Weights of a small masked image model.
Model: 5.29M parameters, 64-pixel images, encoder arch vit, encoder norm layernorm, encoder patch size [8, 8], encoder layers 10, encoder width 192, decoder width 128, decoder layers 4.
Training: soap at rate 0.0027, 8900 steps, batches of 384.
Rows from block 3 of the encoder of a small masked image model, named by matrix and row number. Rows with one number belong to one neuron. Each number is 128 + 24 x the weight over its row's rms, rounded and kept within 0 to 255. All counts start at 0. Numbers have three digits each. After the name is the row's rms in percent of the matrix's.
After each neuron's rows are labels from the 100 images, of 14848, where the neuron reaches its highest value: "top examples" is what is common among them. Only what is clearly more common there than usual is listed. The data: rendered roads seen from a driver's seat, with toy cars, trees and houses. In brackets: how many of the 100.
# fc1: MLP up (encoder.blocks.3.mlp.fc1.weight, 768x192), inputs 144-191
# fc2: MLP down (encoder.blocks.3.mlp.fc2.weight, 192x768, transposed), outputs 144-191

fc1.551 088:123088111125132153165128100114151150124166132105125120128128137108144153125135099135158104127112122087107156113133100079142110133148126096160124
fc2.551 078:103160160120106115106107142190089159142113133151120125123124142098113133112119140098094163162146111146142151127122154162109155101148129116139144
top examples: dusk (73)

fc1.659 087:109121146155108142110100125128110163120110143132145130161118127109137133146123172143110136134135163114126127165173142095125115136110102131136143
fc2.659 094:106143171116150153114122177130131160163148177129111161070175136126127189099145132148127138126130119093153101097100100171132147100131128139143111
top examples: double yellow line (97); crossing stripes (64)

fc1.517 096:136094134117104119139111157125153086191144163131083129122100141147111101125111115128112119123115115141137131152107142155153106102106119129117108
fc2.517 093:102140108121157129106170137133081149111118120140131122138128167100090174139117200114137166142144146169124148123159122119142110133163142092155097
top examples: vehicles: two (73)

fc1.5 098:164182093169107105184109129159104101133137127133100085161106145147168123091118130119096136127124092151109113102145135123101096131146115127133133
fc2.5 087:169190131128153123131106115163080163104091158125123165151160089127189149140089168125147145141142099142152128160133159104126132135096127105124145
top examples: house (60)

fc1.348 108:161143166094101157141119121103093104113133153088086123100129144140148118136108119119105083126126112146094154119125100179154127110129149120102104
fc2.348 096:116178094162167152135155160139154132139152075157132111100137118132108097103152126112146170125135165160142125152126184096129158151143104135118130
top examples: straight (66)

fc1.642 095:181133088143158123181124106102092129130157154143166096109106134181138115155122148158156114127124085130096160087124165110142106127120133141093168
fc2.642 107:132095118165123175060108144121130151113099114151116119167130145153094120175135156125104127134138114126110189123092119162094161105159137081172163
top examples: car (95)

fc1.433 103:086154152084113101099138140161136134124118132152138126102135086129188109141138176118149109128141084156125159119118136152103137099160116121165168
fc2.433 098:127133117141130122125090114114135104121103158156127099098120135168142081139135135089137106106108142122133130127167104116096159135111119136146141
top examples: snowy verge (99)

fc1.257 099:113155120129149176125175086099163122100137123105159104147135130071158100162104086126126109164117106112135196134132132131100139155104170186103132
fc2.257 100:114088114145099131127118151110163099133105127129165143152115126131130140128122132126166136131111093147122114119142144118123138092136142093142123
top examples: straight (62)

fc1.455 105:126138113153124085131129102087115122126146169123082138178148116156128123111085148108120103114136087152104085114128121145108144144112157142137106
fc2.455 107:187134162123187211124143138123122119117158121127139153139121168073085142136101090129103130139109145128111123139116133123129160111128119103132126
top examples: truck (83)

fc1.101 091:144123120124173139125131138069114162124145140110116113154131096134099120104100133117105124143161149142137131111117138094160120069152101166147134
fc2.101 091:120149122121113152123143137141112091125099130134113124160147148176148133162150131164131112115138085158114131112129129143108143108138113114075088
top examples: bends right (90); sandy verge (71)

fc1.543 092:140146155136148104155165087092130127105099102137119139154125081148107149098134160171105120126125116130092127140161165137112092129106103080106113
fc2.543 084:132129078125146134177146096121129137150137174104114069091144133144174147131160108094130121097168134163156105127090139145129110184082150120156137
top examples: pine (63)

fc1.748 109:112093097087130123149094148095129156133112122156129118091161126121110079063088100124152150104169080128097090125118110127144093143140190134114110
fc2.748 145:135133123098109154150092152112111169134148110152203131115121169112170110110083159170144174078166113119130114129119150134138136083102098106123117
top examples: bends right (97); sandy verge (61)

fc1.548 110:153165095116151173165114154097177131124117129102122126117106168122171099162158142169124100131123106119132149136082125101140123114118150133170136
fc2.548 115:106108096119101101107086145146093126124113115128144127159117107127116119127167133157135150120081121094107108127136151183172150123156139134102134
top examples: tree (80); dusk (63)

fc1.624 109:152140137141146171121106106095113123091170176083166129118121113105104151136117146133117080128099116157085100125123167132083138102155104132151139
fc2.624 098:079117122128121172142158116146126125114128154136125114101083099128156126118147142146162119151158100131085134099125082168131143134145120124170099
top examples: tree (80)

fc1.143 102:132126108158118113088115121101106121094114122144146114128189154127111130142092148124127151133139131108151152085095089098097136107115115109154146
fc2.143 101:099147139130169154140137111163116138139143105168134143108118096111137118118164049160107101128142119100128136143108105136159105115108154107121137
top examples: double yellow line (99)

fc1.340 104:123123150103127113139138133138141096134078156141117123147090126120149118145136106154157098097103108121115157154179130197147154122131090067123107
fc2.340 103:087093153119150150121098125128121141108151086128137117133137111179134137122105113126093118155140138121108115119090119069129129148113150162122156
top examples: sandy verge (60)

fc1.597 095:107120118181103154090153116115152136116128153070143091115141115092145137107117120114123101143192141132154159125116138116131147109144095154113124
fc2.597 089:137135108091121109124182108132109088141136117155152155122094206092127127131145151119097108119134138126146107127149110087101132088129142095095130
top examples: crossing stripes (84)

fc1.570 091:149126093145089140115078159164126133088142125132089172146167087125144145122115136109157072126126098112098150094143144164165129058120102146122094
fc2.570 078:132112177117133129124134125124155113152137149133161096130104145128095145125167117113107148108135135134172142093110158101124116176142143127111151
top examples: vehicles: zero (34)

fc1.442 097:093200102129128167147133106134104113122109102163126130144140134162127146142080125148078087120132154150139134139149128135129129067165104095120117
fc2.442 101:164097100050134114093117181068163179143088132129125104125133108138126109145127156127135152155152127143170138105100116111099097126133108107149136
top examples: snowy verge (76)

fc1.19 110:109135123149090125146139142155138094136130112152153137149126149137104175118141157092100125149155098146127134100157117103125139113129148103128132
fc2.19 116:109109122137132141095134133119127158145123153120159141150110113136154104128164138129150188150110156084130152149139111131120104133148075136126098
top examples: house (70)

fc1.586 106:151091115096089140158109127077102143109133144091098092165131114122144112118121117123105120138116140118137131124119095136167136145139141120154147
fc2.586 099:132184126126131119153131110131154117121138103135079137156130197159120180135148108139126205122110121136115151139130169120156127135107090128116151
top examples: vehicles: two (68)

fc1.90 090:163120124123075130138143126162113165118147145122150122132138152107161148136107138113127111160121137093127140105072117108123142158152127151144067
fc2.90 088:116115105132188114134126149090133106137101117148099136128107099142121135133136122181096169108139120142123149161161129108152147131113161122091189
top examples: double yellow line (60)

fc1.556 095:140132131181117161160081129132115165107116109133124167140129092115179115115165112111145166145116125138143151096169104118148161166141100112178122
fc2.556 091:107154146104158142110161158102138169133134158135133149113119166112114159101110135098113098105148094128085117145079103098150104136101136181109167
top examples: dusk (61)

fc1.74 099:148097134133133105114165147146116130128145120107151145141167106072159122105135110132105119087152145147080128156145116155145124132089146112144093
fc2.74 100:126144107143111100137138139107155133138082126141100112142120156174121131109116175128115129210147116116153134092168127115160143127143112080140081
top examples: pine (96)

fc1.651 100:115168113111137123146158122146138135137164113115133103157104137137118121138135136139163128135101142148183147171139140084109098142113091122172149
fc2.651 099:109120099162142142134149124151094139137108140159111125103144122119108093158127151136140094136122091128131104134102127156115106152113058141151149
top examples: dusk (74)

fc1.767 098:218121153130127097162122118127127133105136127098072128130131105123131164053112150158086121130150137160082172114145128101106119112113146128157129
fc2.767 113:112125115060176161118117104146140148149041095124101149110155126133140141184094127105124156172123101106151114128111150164104148138096121112152144
top examples: house (84)

fc1.336 087:120137119115111143125106097141107136102112110155093125162133107143145118096135163098087121155161083144109114115135088115145120123112136132155112
fc2.336 083:149073083127132139178152121128164113124123135143113114105087126111145127146098149127117129127142093149149111131177156176096151146137093139159181
top examples: snowy verge (87)

fc1.739 082:163070096100156117148133170154151086148134158084170088119114107080124112138134138102136152166118108122139126149120150114105086131121104176136107
fc2.739 086:154098121165128153126148121104107180124126168124162126073121101066136138115142132101124163136155086100143144181124153134115105123134120126112159
top examples: dusk (91)

fc1.512 102:100139100129141143101096125117100125120129143140095160093102108152117109150129162112144115132134093171102114098167103108142127111077142115159108
fc2.512 100:146115144166128094142130090128163160095107191146172103141124087140135162121095145108151121108184134119150126151164104111142126126118133097068088
top examples: tree (77)

fc1.279 106:135103126118119133107152146145120172098092144083115097125113140113108131138099169106151138104120102168113122136130137141133141131116172134100123
fc2.279 100:133086110145188105125115085127146140128097131152143158150140133113116135154110074080122113149122180101115159125135120166126128107117139146118081
top examples: pine (92)

fc1.606 090:106138147122147127136146118143138129105173164156129146119150118095162107081093136129129119176095117128138126216127150107108108111159108091142144
fc2.606 073:150124127124138108136061124125129089119103146138086110180103094159164092134148154091161146097106133160104198117138120138098098126162127143176107
top examples: dusk (95)

fc1.414 120:144138137110121075133117130132105153085161152142089125127125133130181137129121128149107147120116105124118104120098110107183130116117165160125144
fc2.414 122:140145135147091135111129156137118109137112153114175098100133156160108145135180140101148185090114147114150103137145128161085173168133134126114140
top examples: house (62)

fc1.696 110:148115143118119143104128132134107151093139176092125113157151134093087087132195158116077156113171120148150155109143110130148139114090132077151116
fc2.696 106:104127096096104116120095133130118112168111107097162134103123153147159130083079145159088112122114106134109125142136151100118116111109131149107103
top examples: crossing stripes (85)

fc1.202 089:130131094121125132129110125114159139148162137120133122080115135109133136110131139073156140140139113184180154116137121134168152076116157140128103
fc2.202 083:121113134156144154136145125147119168125129176152182136160149180107132104167108170144115106079150131132118155175139125124141128142122105122129149
top examples: house (60)

fc1.230 097:112122102154128156151165157115192106112133139125116090155120142169109149116147111147119142138156114102110132130095101124102151128142127144109135
fc2.230 097:148143142118112100123120108154122139139141149162125137144104108091172106120098153104125116137108101138159142143125189112110118143134112163129140
top examples: house (65)

fc1.86 109:089155163137137127128140101118133130095151118155132170119106101118125148151140116118159149140125129111158119134209184143152161094120113133093112
fc2.86 108:154134126133117096145171173135131117177137126097089097151162156145131103141095080148129086161136168139155113111111126137099083096139139117153124
top examples: car (87); vehicles: two (68)

fc1.193 088:183151158142151126150126117136086156166099147138140130170156137120155115131105160129148100154135120117121119138144118126105100108107118116120141
fc2.193 081:100119132121122159088138150143165103103114135143140144127082108129092136153150153127107139113178143103119123154147129135106149129126127131155099
top examples: dusk (74)

fc1.756 088:130136143128105146097073111148152113141127141116121122143115109144128121113147119174104154170149101158175089085117110117102102144103080123111098
fc2.756 093:121105103126143101145137138131158153126142143154127139122131141107122110104117141168133103108059133113108175142115149118124164131154146124120178
top examples: lamp (77)

fc1.161 095:179143111128117100147117153126137091127154117115126099081175118098108108116137142101136119148108103111131121145106132121066125127116103109152131
fc2.161 104:085133122112080122140129133107130193156122137121144179156105137148158110138125141124101154166143136144113161100110080128150114069140118139161088
top examples: vehicles: two (68)

fc1.451 087:162113094128112096179102163147108121127125170138112152142096173093148147128099134120107090120136121130194144134122121106135089125133131103174093
fc2.451 085:114117119148139128101119134136107161103078148137134095116143095117090120147162155131139140105095146063120107165129135116131147143124141153134118
top examples: vehicles: zero (30)

fc1.577 114:096119143109124092116123099159115134112117141139114113115130105089152124154111114132126159139165119101113104138108112162165132126095094155081121
fc2.577 112:136109112159154155107104164121083154082163128100122158124099140125078150098120108115151126124103141097147097154174105119132121117127165126126143
top examples: pine (64); dusk (61)

fc1.308 114:141080135132121095134125103086146112142071117128132128131125136095135141172169125150117124126101109116128147174155108154140125115122146127139102
fc2.308 104:096141141107132153112149147145125100126141165150113138078141131100141104113138141152126111091141074124168100151108166152143145115116110118101084
top examples: pine (94)

fc1.719 089:120174165132184108109075139105108111181145139115163149119117164147127077109145111107121117173136139139129087102115111132147135146128142113115128
fc2.719 081:136119087146062125119154110137100126089116181118126101096132125098106124151151128135072133136145167096129176175167136141125114039109106124149137
top examples: snowy verge (76)

fc1.63 106:130094143118136167120122091134153108099115135135134156138098142112133078126107101143150133078148148093091164113149105121121096153097178085149137
fc2.63 095:138112109174159112122168213128127079131085116130102120150130124097104155119150120153101182130147107121132099126135202130114136141114148177105144
top examples: tree (60)

fc1.522 117:155138161131095122143110194133094096104148135092154149164122117117092134153148117138095124127120124148176091172139117087176097131136130124104138
fc2.522 119:142095131161125095130133145135082108114132147124142158093101108131031128112103148139147125136106132116128166145149166127147079136108102172155123
top examples: straight (66); double yellow line (58); vehicles: zero (30)

fc1.472 098:119135118158156086102146105141137136113122131120086102137116142141114140142138155101109144107150133136129157077158123132166140120066136100133154
fc2.472 128:119103088132137159099117109083129121109081140181146109103144102153161113162118151132135117149128186107122114144150128130142115135178148131122121
top examples: tree (81); dusk (66); bends right (64)

fc1.181 094:164121144127114146104145102145118103103141177163143128141121178135142094144151106120092086115161118099152145087102107084124124131165142124111147
fc2.181 092:079142156148151090110124101135154178153088091103153112100122089107103160162117142144143111125146126163111164114108135173137134132114159115159112
top examples: truck (86)

fc1.283 099:152181133099126126192137118082156089141110128112145121134108142098137114109114137152148105147106129169137111109139169125130179150133102142134120
fc2.283 107:124106127109123136122108165120174133134142129143130120100140126142138120138155124136153145142136114110107094118110152165121130155116100115136113
top examples: truck (97)

fc1.217 093:102144119125139142135129115135160120113073150115120076104149131125121128122122137127104132152121150137141117161100094154106127131084153121143192
fc2.217 082:122096119140115142162139149142090167177150119084157139132109119124161130151151124124140126114128145096168184127129114156139129132181099148132086
top examples: sandy verge (67)

fc1.437 091:113163122124129131106123176157106097137168122116166144151144154112141134102130135100119096135169141129103136137094146055081133143137117090121133
fc2.437 078:108098114172136163089116057139115106129090155149128106124106127130094157125122135129131126128104110166169145102123163144142123133076128146117114
top examples: house (69)

fc1.685 099:103092095127124155152112126134151150120140172129103116163162128125126096128125076131110104134129135099113138174129121095126128136123103089144096
fc2.685 084:153114148134138173142157141147143128121166084122136100112117119148100183076163137158112136110147127151133116130119123173135126116135120133138116
top examples: snowy verge (62)

fc1.306 091:066161096143142117095095148124101106075143131156150124145117151139091153131154146155099141193146133135081121127141152105137139165132140170126150
fc2.306 087:180147176137127165108130128154139169162108161087076091094092125124161155114142151122123116064155117132175126069130073163165101112136091129160116
top examples: crossing stripes (87); bends left (87)

fc1.184 087:155112107110123077153109153128142106139159162132090083123109158098117166108114123096139135118148120160118107184122170131129110144095118095125142
fc2.184 093:137151131134129142109108098136095132133114128072138121098140145118126094122112188167144115144129121132178122143156112097131098139111111119134122
top examples: lamp (63)

fc1.507 101:148107147097144133142106128138139142127124133084134124137138172163111137130119134136133123201129153104119113130095120122128094141111092132124135
fc2.507 111:128092127153106129109117094089135106106152183145170110096135137119113134078096112118125124082092130125111149128084115104137106121122097107099107
top examples: sandy verge (64)

fc1.359 104:140107181114098135147098161115125155071120130103138135120143090155133147118115108112159114128138118115150084145125136140094119134124178155118106
fc2.359 096:112140127142183145141133142157126143119101098121117154102171136089152107146131156161148099185124144122165107153102129116139099127137127106101116
top examples: vehicles: two (70)

fc1.78 096:115093125158105141137139145130095164070094176107126122147158119119093155114107144169128175156094109101118113107106116105143132090118101135131149
fc2.78 124:120080164136145150124098105108140090099115107132108151123122195152127143107127076099094131145133128131084098182150079116130139139146114125151094
top examples: bends right (60)

fc1.757 098:132090125144103109127125108151160152128095122150098125143117115129137134177126089105152104160086144154113098149165138120155126098091147156132141
fc2.757 100:148119082110141154107145145126125129118098160167140116170089131152198134145120135163106149102156089121134171114094090165099109158152120139143121
top examples: sandy verge (60)

fc1.1 115:123132115147175142143117159134133141174125137163160151117123107105145115188130114086102092113163125127147145148138134122102154141112155153142114
fc2.1 110:139143121110135165142132097128113115115153101111086120186154156130131142109114117116139151123157111145098153098123128148116120151107136130154144
top examples: car (84); vehicles: two (67)

fc1.689 090:106086166110139153120151139151135102159102126161135126131092120159109173166110114104110093141096121146108105115084089103137136109132111130141096
fc2.689 102:161157116095111109160161112125104088096137102103135116163151161058167089117154121151134146094134159102132133137109134142084126127118118118144103
top examples: sandy verge (98)

fc1.160 097:168128120125121147119108141162110064101123138149142113093102103121144084168117127102123081124111108143133116147141114104073100112174140113100115
fc2.160 101:135112114137131145144097109157105186116111130123133150142121136074130117146094141099084164142167126100137142119107115140109152146109091142121104
top examples: crossing stripes (75)

fc1.62 106:124106105122130132139124125126125120126119139126142166174125191126172182096127126120139127107124081093124141156146135134112160088164138136108138
fc2.62 096:096117161136104102106119077128109099160082100096157128151112124133111112125119117145191184120136146074140122153111145145128097186137118130141103
top examples: double yellow line (62)

fc1.117 091:110122132097124168146127090152135121134101145108137121120121122129136105159124142090161125083124097111127141142128141112147149071147161162136139
fc2.117 100:107115081119155124135117123066179141114106121160146086133126110153148110124128102152110148184120143126112173084139124124124120135077148127184099
top examples: sandy verge (76); bends right (73)

fc1.479 103:138153133120156103129126124150158106077125087085138070149130117153148088146123156160156111130108131100174153145127120081146104118084097120170179
fc2.479 115:135156163131127137107092130094149138106091134145128106152114122144130137153121072069152079130138154160105131130123127136102150114122147090148117
top examples: dusk (75)

fc1.93 100:137104107123093113152125139153136144120100158090121103141105131128157139127129138129137073094183100086154107099163125179156102141130151146114114
fc2.93 100:103144139144150127106080126112128105113100134150168152193087155143085128103089122116083140147127118121129138154117109099122153158092090118133142
top examples: truck (88)

fc1.488 095:090120156124151123120113189126107144142150145096108163155087205121093154157129164134139167141106159140132105101115144074102117121083123129137124
fc2.488 098:114138112142100158148138080130097165099134127166140120140169095102153086139118093156160133082130093127145127129098086121165113162153153111174093
top examples: double yellow line (49)

fc1.713 096:133118131119144128104115105103129089074123150088149143161121119082126139138092150102189098159093116162135138120151106147134124124149125149111133
fc2.713 114:153184128127107157099111137081116124121179140174167137140122133137114122099140156133129124099137135119125102157144122144122103169124120105144128
top examples: tree (93)

fc1.708 094:167113122133114101144107156160130118101086128109114126169143151107125126130124162151100082148147154134143147140169112148091094118139119157119114
fc2.708 093:103197134116150129130140118132154128118118133129122129148112131138141103125104159158149145126122123113140133119127169154105131124104110138091135
top examples: bends left (75); double yellow line (71)

fc1.213 097:114111149133130100152122075168134090113158167113125150132124127101100104113121110128114143141129153146145149129139129150137144153064144125148078
fc2.213 100:154132165136171142119099174119155131094087137162100123162168130149157163127106115133174096157133137108100126104130168118122126096150099112131157
top examples: tree (64)

fc1.470 102:120149111135107129130157113129097132089122087162115128139132181101089117129129133121121145126161100176136104075127124120113139073142148130098093
fc2.470 088:127153113102099118116093105149105118135113104104117137112146077117136132115117090151161131109088090125108145164120154147115124150119120137162166
top examples: crossing stripes (76)

fc1.208 096:133141123118125151111130147085088101140136107108156118121149127109140116127135073107196110128130105108184154172121119125128159131090131123082134
fc2.208 095:196147145167109087146102146119146120122168113127103111150135139122111135145116140132077111143108120153084107120114101108184096126080129146146096
top examples: sandy verge (68)

fc1.489 099:100157099116137170128140145135151101134108159127109096160143146118152134108178128150117133122141072168159101122103165097119174108132092116116165
fc2.489 102:114108148138128088118127156124092139081101106111152141101105120116117138156136096120093150159098108082092150169126132156120121154171152166122077
top examples: house (65); crossing stripes (54)

fc1.10 106:133124110122120137131112141189117121153135106132123115170098160090130122165176127109113117138107092106146152113135131150050144108132128107123125
fc2.10 089:147163109124112100116160123151170146099113099119131108102109130150139091113146166140174137131115106124188142101144135119146104108119105147106126
top examples: double yellow line (86); bends left (69)

fc1.162 128:127153135103111166177098112139136103121122144115105121096097161149153136090165098131119066125137084162113160170133146174149148111163106117142148
fc2.162 131:126122092086136162130163198128134095131151164135134132093123111070160097113170157116151121114124088071144132130165100118151158140178144095125122
top examples: lamp (100)

fc1.701 106:141163148172103111104128121131112142117147157117153155173136142113142145124132128087097143128149143136147165141098149115085090141097116170085122
fc2.701 099:131108105096098126170132119165117141134173092139116116093101105123151113091109117156117111119137102117141147140142128090147163148113134100102170
top examples: vehicles: two (69)

fc1.158 103:178134134131137130146159119128133090132133107119122120130137127118104156134124129075130114106183129112115143125135083149109104122105125142124081
fc2.158 096:080162112136111127088106126138098148084142133113099125146120093160136105111129117157131121127108144160120109123196152136133161113131149090123139
top examples: dusk (72)

fc1.393 094:145091128088183136129131144153092128098114149115099125110130091090144146154096107152154093130140117142090128163135108161123112127118098106095159
fc2.393 098:130116156164106102138087102131139117129128080143146096131158158108116114142157090112094112152111138146171091137097163122194102187113155133143124
top examples: lamp (62)

fc1.327 100:146123112121148127158099147128178123118150118138122092124133117119140158134133113134116089149095135144153086131119112100156078099149086103123106
fc2.327 089:135148112091167150114127144165149106087102137145148140154125121133074142139101123118120175118127134114099179140187170135154147150119108140109101
top examples: straight (60)

fc1.652 107:132104110131129129134116090117149096115123142097168095106137124107087133081098098149118103144149134112182136103096146143138137128139126089124096
fc2.652 104:118113117080172121144156166109085122128121133125152112096165110143116170132137087153121107131153092138135128145089146106093151113107103088061132
top examples: truck (86)

fc1.21 101:118149135085127087180101143158082138140136108133097114165083133105113099145120155155116124138115144106118132125159142093120164188123131152108189
fc2.21 097:140112144164133119114133106159148132152105123131142106149132126089141148128113145122071115146165116166118147111105132140084093143113115151133097
top examples: vehicles: two (68)

fc1.695 094:089136142157115139140096159143172092106151139162116104162110111126151139130126103107138160132192152093113130115118114111150151132111139132147120
fc2.695 088:148119142104114138142187118108072123160147157133148151105121143105130129123174153120152106088127131127132115132112104145091103146110135142101124
top examples: crossing stripes (55)

fc1.449 093:106076119110160181131121133126108119066108150168104096152114134143121103099129123134142175093171102134119093143124128148119124115082174177130160
fc2.449 107:125130115153102106131078129127125138113140096095159131108157184096168127115086152109102141159113167093104128129100139134127135128153071116101107
top examples: bends right (63)

fc1.277 103:102141155116125100111125150126184123150102153121115123122130152137156131154123097146116089127132129115103169129133167177108134132119099094142147
fc2.277 103:169132111117171129193125116118111137143127128129119093118086143168106111127126133137151131142112116178164128156182133125122108127145125073137106
top examples: bends left (97); solid white line (86)

fc1.2 095:174110100101133126162123153137125121096135160146153130154074097082076143134139117121084129153116122174145104111137135136137161160111126124098117
fc2.2 097:128123137150128104144143117141129126189157100113127109125166174163208141108131092139123143147141138100108163103108115151157159112134134121140135
top examples: straight (68)

fc1.188 120:150134105093135068156117115121152083132118159151130160141149113126120114150166146149071096134110106122110113099107119122180143097114141110159081
fc2.188 116:126105096109122132116116121130171122152122147090099109118158111141129096070141145107139139175151126130153123074122113153111085160127080158117147
top examples: pine (84)

fc1.725 114:135150129129133124103100110161132147137152107081138134096086178123112154083107100078114061129134108124057096177137143141170136128112124111135124
fc2.725 103:156158136162146154167191120112117112087133197155141140111131118123145106133171160112116125083127132105095110110137088130123126131144155140103159
top examples: lamp (79)

fc1.92 091:170206090115111116104131128180120135124112141120136146139077153142142114139117089145095145142137108106117100116169106142151170121104145114072148
fc2.92 102:089082145146139117170123114089139102134148105135101093130158146107110125122137157141135118126076116104147119123068127114086116070097101161149133
top examples: tree (73)

fc1.30 102:108130101100114120190110133157127089154117106126137118167113139137123087113146132156127102136169164081124125121180120124146127144143130149124123
fc2.30 107:089128150140118112156146117127161130118142148113128093135190090100141110143135112142168109162117111124121109142094146104124128107099118134146124
top examples: bends right (75); sandy verge (67)

fc1.247 098:139092100089118115168149155120129122108131126141122140124078133133129131124135155131133146139169117126146112115131165127145126126113149116130140
fc2.247 102:115122115153173120154089106125116139129115086077145124149142092121139117162139142107134147153091141149132144113135173110123169135098085123099153
top examples: pine (90); bends left (64)

fc1.566 098:119139166153140132122122145108095099132148181128117125110172115110146104137121135138139135144148128122146125099100112082108099152131095172148089
fc2.566 100:162171102137116145176097150108145136152143067153108133126107131137179112159144127126148157140105133150092095140084126131142133113126163094110134
top examples: double yellow line (50)

fc1.658 090:147148143105127139149063098180095126141139124131133124172118154129164128131118092152146125133090150105135134120095127119162093122114116148121157
fc2.658 094:100111111138159148114179166090116106144135122094170142114130125101090100086138159149086148162103136124139126147174068097156127109142089119151116
top examples: bends right (62)

fc1.553 094:169122088137137131132157140156116148151113102110101155116105071173133129157141145128127124131149120098149059155112108117175075138138131139142134
fc2.553 089:099171153102077140140120118104115129110148118125152124151129181106111121136137046114106103080110152143099189126149101148104162102113109142116131
top examples: straight (62); snowy verge (62)

fc1.141 099:140154114120130126170131114134108099147104160154149098098118124121139126098140121093150152111088110128137158108121148165138134128158124089135138
fc2.141 092:148102090174133110135132123090136112160127155143109153133117163121101140180149133116152133117113120113130115134119125130124124106088158155154091
top examples: bends right (94)